From a checkpoint of a small image deblurring model.
Training: soap at rate 0.0016, 20400 steps, batches of 64.
Data: trained on close-ups of made-up surfaces with and without defects, 203450 training examples, 6.4 epochs.
Rows from block 4, named by matrix and row number. Rows with one number belong to one channel. Each number is 50 + 15 x the weight over its row's rms, rounded and kept within 0 to 99. All counts start at 0. After the name is the row's rms in percent of the matrix's.
# convs0: first 3x3 conv (model.enc.2.0.convs.0.weight, 128x128x3x3), inputs 119-125, a 3x3 kernel for each
# convs1: second 3x3 conv (model.enc.2.0.convs.1.weight, 128x128x3x3, transposed), outputs 119-125, a 3x3 kernel for each
convs0.49 089:69 33 39 56 10 62 26 24 50 55 42 56 56 80 73 53 51 62 53 58 47 43 60 60 50 44 48 49 31 62 65 53 59 49 38 50 36 48 48 38 49 41 84 67 62 35 26 29 42 34 51 42 86 50 30 64 46 18 39 22 37 16 41
convs1.49 099:68 65 47 56 70 28 52 29 43 68 34 49 30 48 65 51 61 62 53 47 33 16 80 53 61 53 44 66 59 70 43 34 56 35 32 47 56 36 43 60 46 37 24 11 56 70 47 48 66 38 41 38 42 47 51 47 50 47 40 26 45 20 67
convs0.50 104:74 67 31 39 50 53 70 15 46 57 37 53 43 54 70 63 50 53 52 65 35 48 33 42 34 31 14 52 86 22 62 55 51 38 46 48 23 31 37 51 56 37 78 72 78 20 34 63 35 55 22 32 51 58 32 41 63 59 74 46 52 25 70
convs1.50 098:29 54 39 58 38 39 59 50 56 57 45 54 23 73 62 42 67 52 43 41 59 31 45 56 47 45 44 54 39 52 52 36 52 59 52 51 89 59 41 32 54 39 44 76 63 48 49 50 79 48 55 57 21 55 43 75 14 36 66 47 54 40 45
convs0.51 101:28 08 52 48 02 19 49 17 62 47 63 53 49 47 42 46 57 76 27 88 36 26 79 28 30 99 41 40 52 44 47 39 52 62 36 18 51 41 68 52 44 47 19 40 42 56 36 43 34 52 74 57 63 35 42 57 33 53 42 37 40 48 33
convs1.51 105:50 58 80 63 50 61 35 54 48 21 36 68 14 29 65 08 24 87 74 63 35 43 45 43 21 28 51 42 21 36 40 49 54 38 42 32 64 60 71 44 49 67 53 59 57 65 71 52 85 71 56 54 24 36 69 49 75 44 39 52 54 50 60
convs0.52 109:28 43 35 70 58 58 69 50 60 61 57 54 30 18 37 39 60 41 48 72 64 66 58 44 47 55 73 35 32 29 69 59 60 49 56 56 40 65 51 68 40 49 55 57 40 76 82 49 49 26 38 48 62 64 34 38 72 68 80 23 50 31 62
convs1.52 100:33 29 35 19 31 54 49 53 64 78 44 38 37 45 37 59 66 15 81 82 63 32 24 49 39 39 22 52 56 42 55 51 50 49 38 37 20 59 54 57 57 60 40 49 38 34 39 41 54 40 31 56 23 53 52 38 36 88 44 56 33 53 55
convs0.53 095:37 53 56 31 39 26 11 60 53 32 49 66 44 36 79 56 40 52 56 66 28 56 73 37 43 80 60 52 43 42 12 38 60 55 55 72 42 66 49 34 31 57 58 60 40 44 61 27 54 65 41 64 58 59 51 77 25 23 52 38 50 24 38
convs1.53 100:25 98 49 44 57 39 25 32 57 63 54 24 86 51 38 84 48 46 23 56 40 45 52 46 73 61 58 79 61 52 60 33 62 55 35 60 76 61 45 43 35 56 32 43 34 71 50 63 74 82 44 62 95 62 61 69 37 38 39 60 65 38 64
convs0.54 101:66 53 66 56 73 67 61 48 54 55 56 67 46 29 40 42 52 53 53 80 59 63 38 50 26 59 47 36 50 53 58 46 46 57 36 67 52 35 49 53 21 62 54 56 29 31 58 54 34 72 69 59 57 41 49 50 51 50 53 43 53 23 20
convs1.54 104:41 73 59 33 52 62 01 57 60 57 44 55 36 47 39 28 18 45 54 44 66 39 63 47 59 15 57 51 41 62 46 53 23 44 52 15 42 40 54 60 48 45 39 52 40 79 49 47 40 19 59 73 39 72 55 50 58 37 23 62 24 43 52
convs0.55 111:74 50 33 55 59 31 45 53 49 40 36 32 52 50 59 64 40 55 24 52 27 47 53 20 47 47 49 51 36 48 37 42 30 25 57 54 43 46 56 51 39 62 57 65 31 51 46 56 60 46 59 27 62 53 30 35 29 61 62 36 59 72 84
convs1.55 103:57 24 53 59 49 37 67 47 65 55 34 48 38 40 53 27 60 44 51 62 56 30 33 36 63 51 48 20 38 33 56 39 56 11 42 46 65 59 73 65 66 60 26 50 50 65 80 51 29 81 76 00 21 70 39 64 64 74 41 37 30 59 09
convs0.56 098:39 59 28 80 53 37 77 42 63 66 63 63 45 56 88 23 51 74 41 62 32 37 59 70 53 37 59 68 72 33 46 54 45 56 38 33 34 49 37 48 42 23 54 70 64 50 62 70 63 55 54 67 74 35 31 34 57 52 30 52 47 55 39
convs1.56 101:50 53 55 22 67 43 50 49 73 84 35 47 99 68 48 89 47 47 53 61 61 58 60 42 63 48 52 50 46 40 48 39 65 32 51 53 37 60 47 68 64 57 50 37 71 59 67 50 54 79 80 35 65 99 68 57 42 22 26 57 38 33 65
convs0.57 091:83 70 64 67 15 56 44 31 22 45 63 52 44 62 64 70 53 19 53 33 41 45 58 56 40 42 74 59 69 34 34 65 49 41 58 34 52 49 65 50 60 76 59 65 46 51 60 54 46 75 91 29 63 54 39 59 62 29 60 35 55 37 42
convs1.57 102:47 54 39 52 32 66 42 31 75 67 48 69 74 29 47 27 59 41 62 53 49 61 75 57 87 78 79 72 54 48 51 46 32 41 69 73 33 29 56 52 42 43 52 52 49 57 78 70 37 34 45 25 46 48 37 36 51 69 15 25 47 22 42
convs0.58 092:43 47 40 69 53 64 64 53 48 48 55 77 68 79 58 61 40 47 41 44 32 78 63 54 50 57 55 53 53 48 42 69 30 42 44 52 38 38 78 28 37 62 24 45 50 60 62 51 63 43 48 60 47 32 43 43 53 57 57 71 46 65 33
convs1.58 094:67 40 58 88 50 70 58 37 52 60 50 30 30 61 17 73 59 39 71 25 47 47 40 51 49 49 53 49 36 55 54 53 76 43 54 62 44 54 31 40 48 32 57 30 33 44 32 35 32 67 51 27 61 32 75 52 69 46 40 35 56 55 38
convs0.59 087:46 57 34 76 63 24 65 49 41 63 39 62 38 31 32 48 55 50 61 52 57 61 58 70 66 23 52 46 62 61 48 58 50 30 56 35 70 77 71 66 61 75 57 86 63 53 59 59 50 39 38 48 67 50 55 21 45 40 48 40 68 55 72
convs1.59 093:57 54 59 44 23 67 28 68 50 44 66 34 61 70 54 65 55 62 50 39 47 65 22 66 63 58 20 50 47 57 39 83 49 36 79 59 32 78 16 55 70 53 38 58 70 57 54 53 70 50 59 40 48 38 59 65 63 71 56 27 73 63 19
convs0.60 088:95 64 39 60 59 27 41 35 40 37 53 54 73 37 58 72 56 49 43 35 46 92 54 52 55 46 49 62 36 48 77 47 37 59 61 58 62 44 39 63 43 70 49 55 29 35 44 32 63 48 47 37 50 63 37 48 61 42 40 19 52 56 32
convs1.60 091:57 74 51 61 35 21 66 43 19 69 67 48 65 55 61 54 41 56 36 51 38 49 56 61 47 73 58 57 33 53 51 45 39 61 78 44 63 29 65 60 50 71 63 46 49 55 48 70 43 53 53 64 54 47 38 56 35 19 54 58 36 53 58
convs0.61 090:52 56 51 58 54 44 62 77 40 60 75 62 36 39 36 37 38 59 37 48 85 40 44 69 72 58 72 56 38 34 53 37 39 47 61 38 50 55 78 57 43 45 50 36 20 55 44 63 53 69 43 44 64 44 38 40 56 47 64 34 42 42 46
convs1.61 099:34 42 44 42 40 59 71 48 55 35 53 51 67 73 59 46 63 62 62 50 56 42 63 63 47 48 58 65 52 49 68 24 33 59 58 60 61 62 56 40 56 36 45 42 57 59 53 63 58 31 42 24 57 42 72 51 84 68 49 72 20 43 71
convs0.62 145:44 37 50 55 24 54 74 54 60 37 42 50 59 49 55 35 82 32 47 71 44 37 61 47 60 27 48 49 73 40 36 48 39 64 43 61 30 37 58 47 75 37 49 68 55 42 55 70 56 58 62 49 44 46 33 32 53 10 73 51 54 68 51
convs1.62 107:69 42 39 39 44 27 53 82 49 62 47 54 37 74 42 39 32 59 55 50 47 90 56 35 12 48 55 36 57 40 70 61 67 65 26 41 51 71 46 74 55 64 60 65 63 31 25 68 48 60 31 33 54 53 69 39 43 26 41 49 46 71 56
convs0.63 110:48 31 60 35 39 38 63 35 59 38 52 45 28 46 31 47 32 60 01 65 65 46 60 18 14 58 99 58 38 45 58 42 66 34 47 41 32 54 54 56 57 48 33 90 48 44 59 56 53 72 47 42 36 71 63 38 42 37 53 37 61 43 47
convs1.63 101:74 47 44 38 32 75 52 54 52 33 62 53 31 39 44 63 62 43 45 64 51 57 62 72 22 38 60 47 35 64 24 33 33 49 73 32 49 35 51 80 69 40 49 56 37 50 76 39 35 76 58 30 42 60 62 57 58 51 53 50 49 49 54
convs0.64 097:75 72 46 29 42 41 49 39 71 42 71 53 60 57 48 53 46 52 33 58 44 58 51 40 37 34 49 69 79 47 67 64 35 43 52 42 41 44 09 76 82 83 75 93 32 40 65 32 70 41 72 58 81 43 63 30 62 21 72 33 73 61 44
convs1.64 102:36 49 36 69 42 61 51 67 65 47 54 45 60 50 43 47 53 44 43 40 51 39 56 61 64 74 33 76 66 26 52 65 40 26 54 17 59 99 94 50 40 78 27 41 39 50 66 76 29 43 52 55 64 36 67 59 56 50 44 49 60 72 51
convs0.65 089:61 66 41 80 51 18 38 67 42 32 63 52 53 66 39 44 67 50 43 38 34 27 17 60 36 72 66 40 39 28 98 43 35 50 58 47 60 31 78 55 46 55 69 35 52 53 33 36 60 44 53 56 30 53 24 20 51 40 52 27 43 12 58
convs1.65 098:56 30 58 74 53 46 31 38 69 41 69 89 56 51 60 42 74 68 46 41 46 75 53 59 94 46 62 28 52 91 54 71 69 46 35 70 58 59 52 48 36 65 35 77 61 46 71 53 31 33 28 60 43 32 60 74 28 60 26 46 33 55 63
convs0.66 100:72 36 34 47 47 30 72 43 58 40 69 41 46 34 46 32 52 43 32 43 66 57 40 36 47 32 42 45 36 54 35 42 11 75 21 55 36 56 76 39 63 59 61 41 94 30 34 32 65 37 44 39 46 42 71 15 84 45 59 34 43 38 74
convs1.66 100:61 47 56 45 46 40 55 54 37 53 34 38 45 30 69 64 54 40 35 27 45 52 27 53 55 53 45 30 43 42 50 83 57 59 26 58 30 51 45 72 35 37 52 29 45 32 33 42 46 41 23 29 49 58 41 29 39 52 45 38 35 49 35
convs0.67 101:50 65 92 46 65 37 70 38 37 42 39 43 54 70 70 56 62 49 30 60 39 50 65 19 49 39 36 58 75 66 32 36 52 44 46 44 26 58 53 70 62 82 40 53 36 50 54 50 42 70 45 60 56 60 84 78 51 53 40 45 39 42 45
convs1.67 098:42 44 88 60 24 39 31 20 19 36 55 49 26 71 71 44 44 62 30 63 21 93 51 54 59 78 44 87 47 42 42 40 62 40 50 25 00 09 40 28 38 35 35 48 49 60 63 40 47 17 72 48 38 47 33 30 68 19 35 42 27 34 49
convs0.68 098:43 57 54 20 45 65 48 49 56 53 59 57 84 59 53 40 67 64 66 11 99 61 40 63 38 28 98 71 38 36 77 37 52 48 30 45 59 39 39 48 55 42 42 40 65 54 44 49 49 34 54 66 63 53 60 30 92 42 54 77 30 37 99
convs1.68 101:74 32 46 68 38 47 29 46 51 42 69 54 36 47 62 42 75 57 71 62 44 27 42 58 13 40 58 28 43 63 42 36 30 19 49 50 51 57 19 32 24 48 52 38 10 53 52 83 41 72 76 24 50 44 74 46 40 84 50 51 65 63 50
convs0.69 102:55 38 67 28 42 50 75 53 50 38 46 16 34 58 55 43 37 41 50 53 49 61 61 42 64 73 41 57 59 42 53 69 61 47 39 47 55 59 55 31 54 45 49 36 59 66 93 43 54 38 52 64 22 61 16 58 60 45 54 51 35 22 41
convs1.69 105:56 49 50 50 70 27 36 45 40 57 41 64 48 60 45 59 55 42 26 45 57 21 45 29 31 56 53 61 55 47 74 29 35 42 55 46 39 66 50 52 54 41 50 56 45 21 53 32 52 28 31 75 54 49 55 42 23 49 71 50 57 57 59
convs0.70 104:64 82 29 79 74 65 36 29 34 82 60 36 27 46 65 51 85 34 38 69 58 58 32 43 42 57 42 59 65 71 71 55 51 52 63 25 51 61 54 57 62 58 43 55 58 61 47 64 53 33 37 64 41 69 64 70 41 48 62 41 30 35 25
convs1.70 105:69 46 45 50 65 24 59 61 37 56 70 61 36 60 54 36 78 48 47 62 66 62 63 87 60 36 71 42 58 59 45 43 43 38 61 74 35 40 47 51 37 47 18 33 72 31 54 35 48 41 32 60 35 42 65 56 44 50 58 74 56 40 48
convs0.71 097:47 86 59 62 49 44 49 58 44 72 39 49 64 45 61 57 60 77 42 70 66 60 57 92 20 53 34 52 74 58 68 66 58 67 44 16 61 63 47 49 66 67 76 35 49 25 62 31 51 17 55 62 38 50 48 67 54 36 35 51 23 48 32
convs1.71 101:66 70 68 54 49 36 52 08 44 65 39 55 61 77 66 51 53 56 55 58 38 46 50 62 23 36 47 58 50 41 42 28 56 45 52 41 31 53 29 47 58 43 44 15 33 37 47 04 32 69 51 36 38 75 48 33 45 38 23 19 42 59 22
convs0.72 090:25 42 62 63 33 52 41 45 37 50 15 54 55 42 54 47 34 38 50 33 25 28 11 23 49 48 47 30 63 74 49 48 42 47 47 65 52 40 42 36 35 71 67 82 44 54 30 47 45 44 42 50 40 43 33 52 18 60 46 46 52 26 32
convs1.72 100:66 68 60 47 48 51 32 59 68 60 75 56 77 56 54 59 75 62 40 42 49 42 64 49 40 49 41 70 30 42 52 26 70 49 48 66 85 55 35 38 61 71 46 83 50 54 48 33 32 48 29 25 19 24 47 73 43 63 44 46 31 17 61
convs0.73 090:61 38 51 32 50 37 64 29 30 50 60 47 42 39 38 40 44 69 34 74 24 60 30 42 35 49 19 38 50 61 53 40 58 49 43 42 54 71 47 73 57 62 50 49 40 44 26 40 42 37 63 53 55 47 17 76 64 46 82 60 36 64 54
convs1.73 092:58 28 40 51 54 37 57 52 40 53 28 39 41 48 58 62 62 75 63 49 48 58 35 49 61 61 85 75 38 42 70 32 38 41 33 44 41 67 49 67 57 80 66 50 56 42 72 69 33 48 61 31 30 58 44 34 41 50 28 39 47 59 46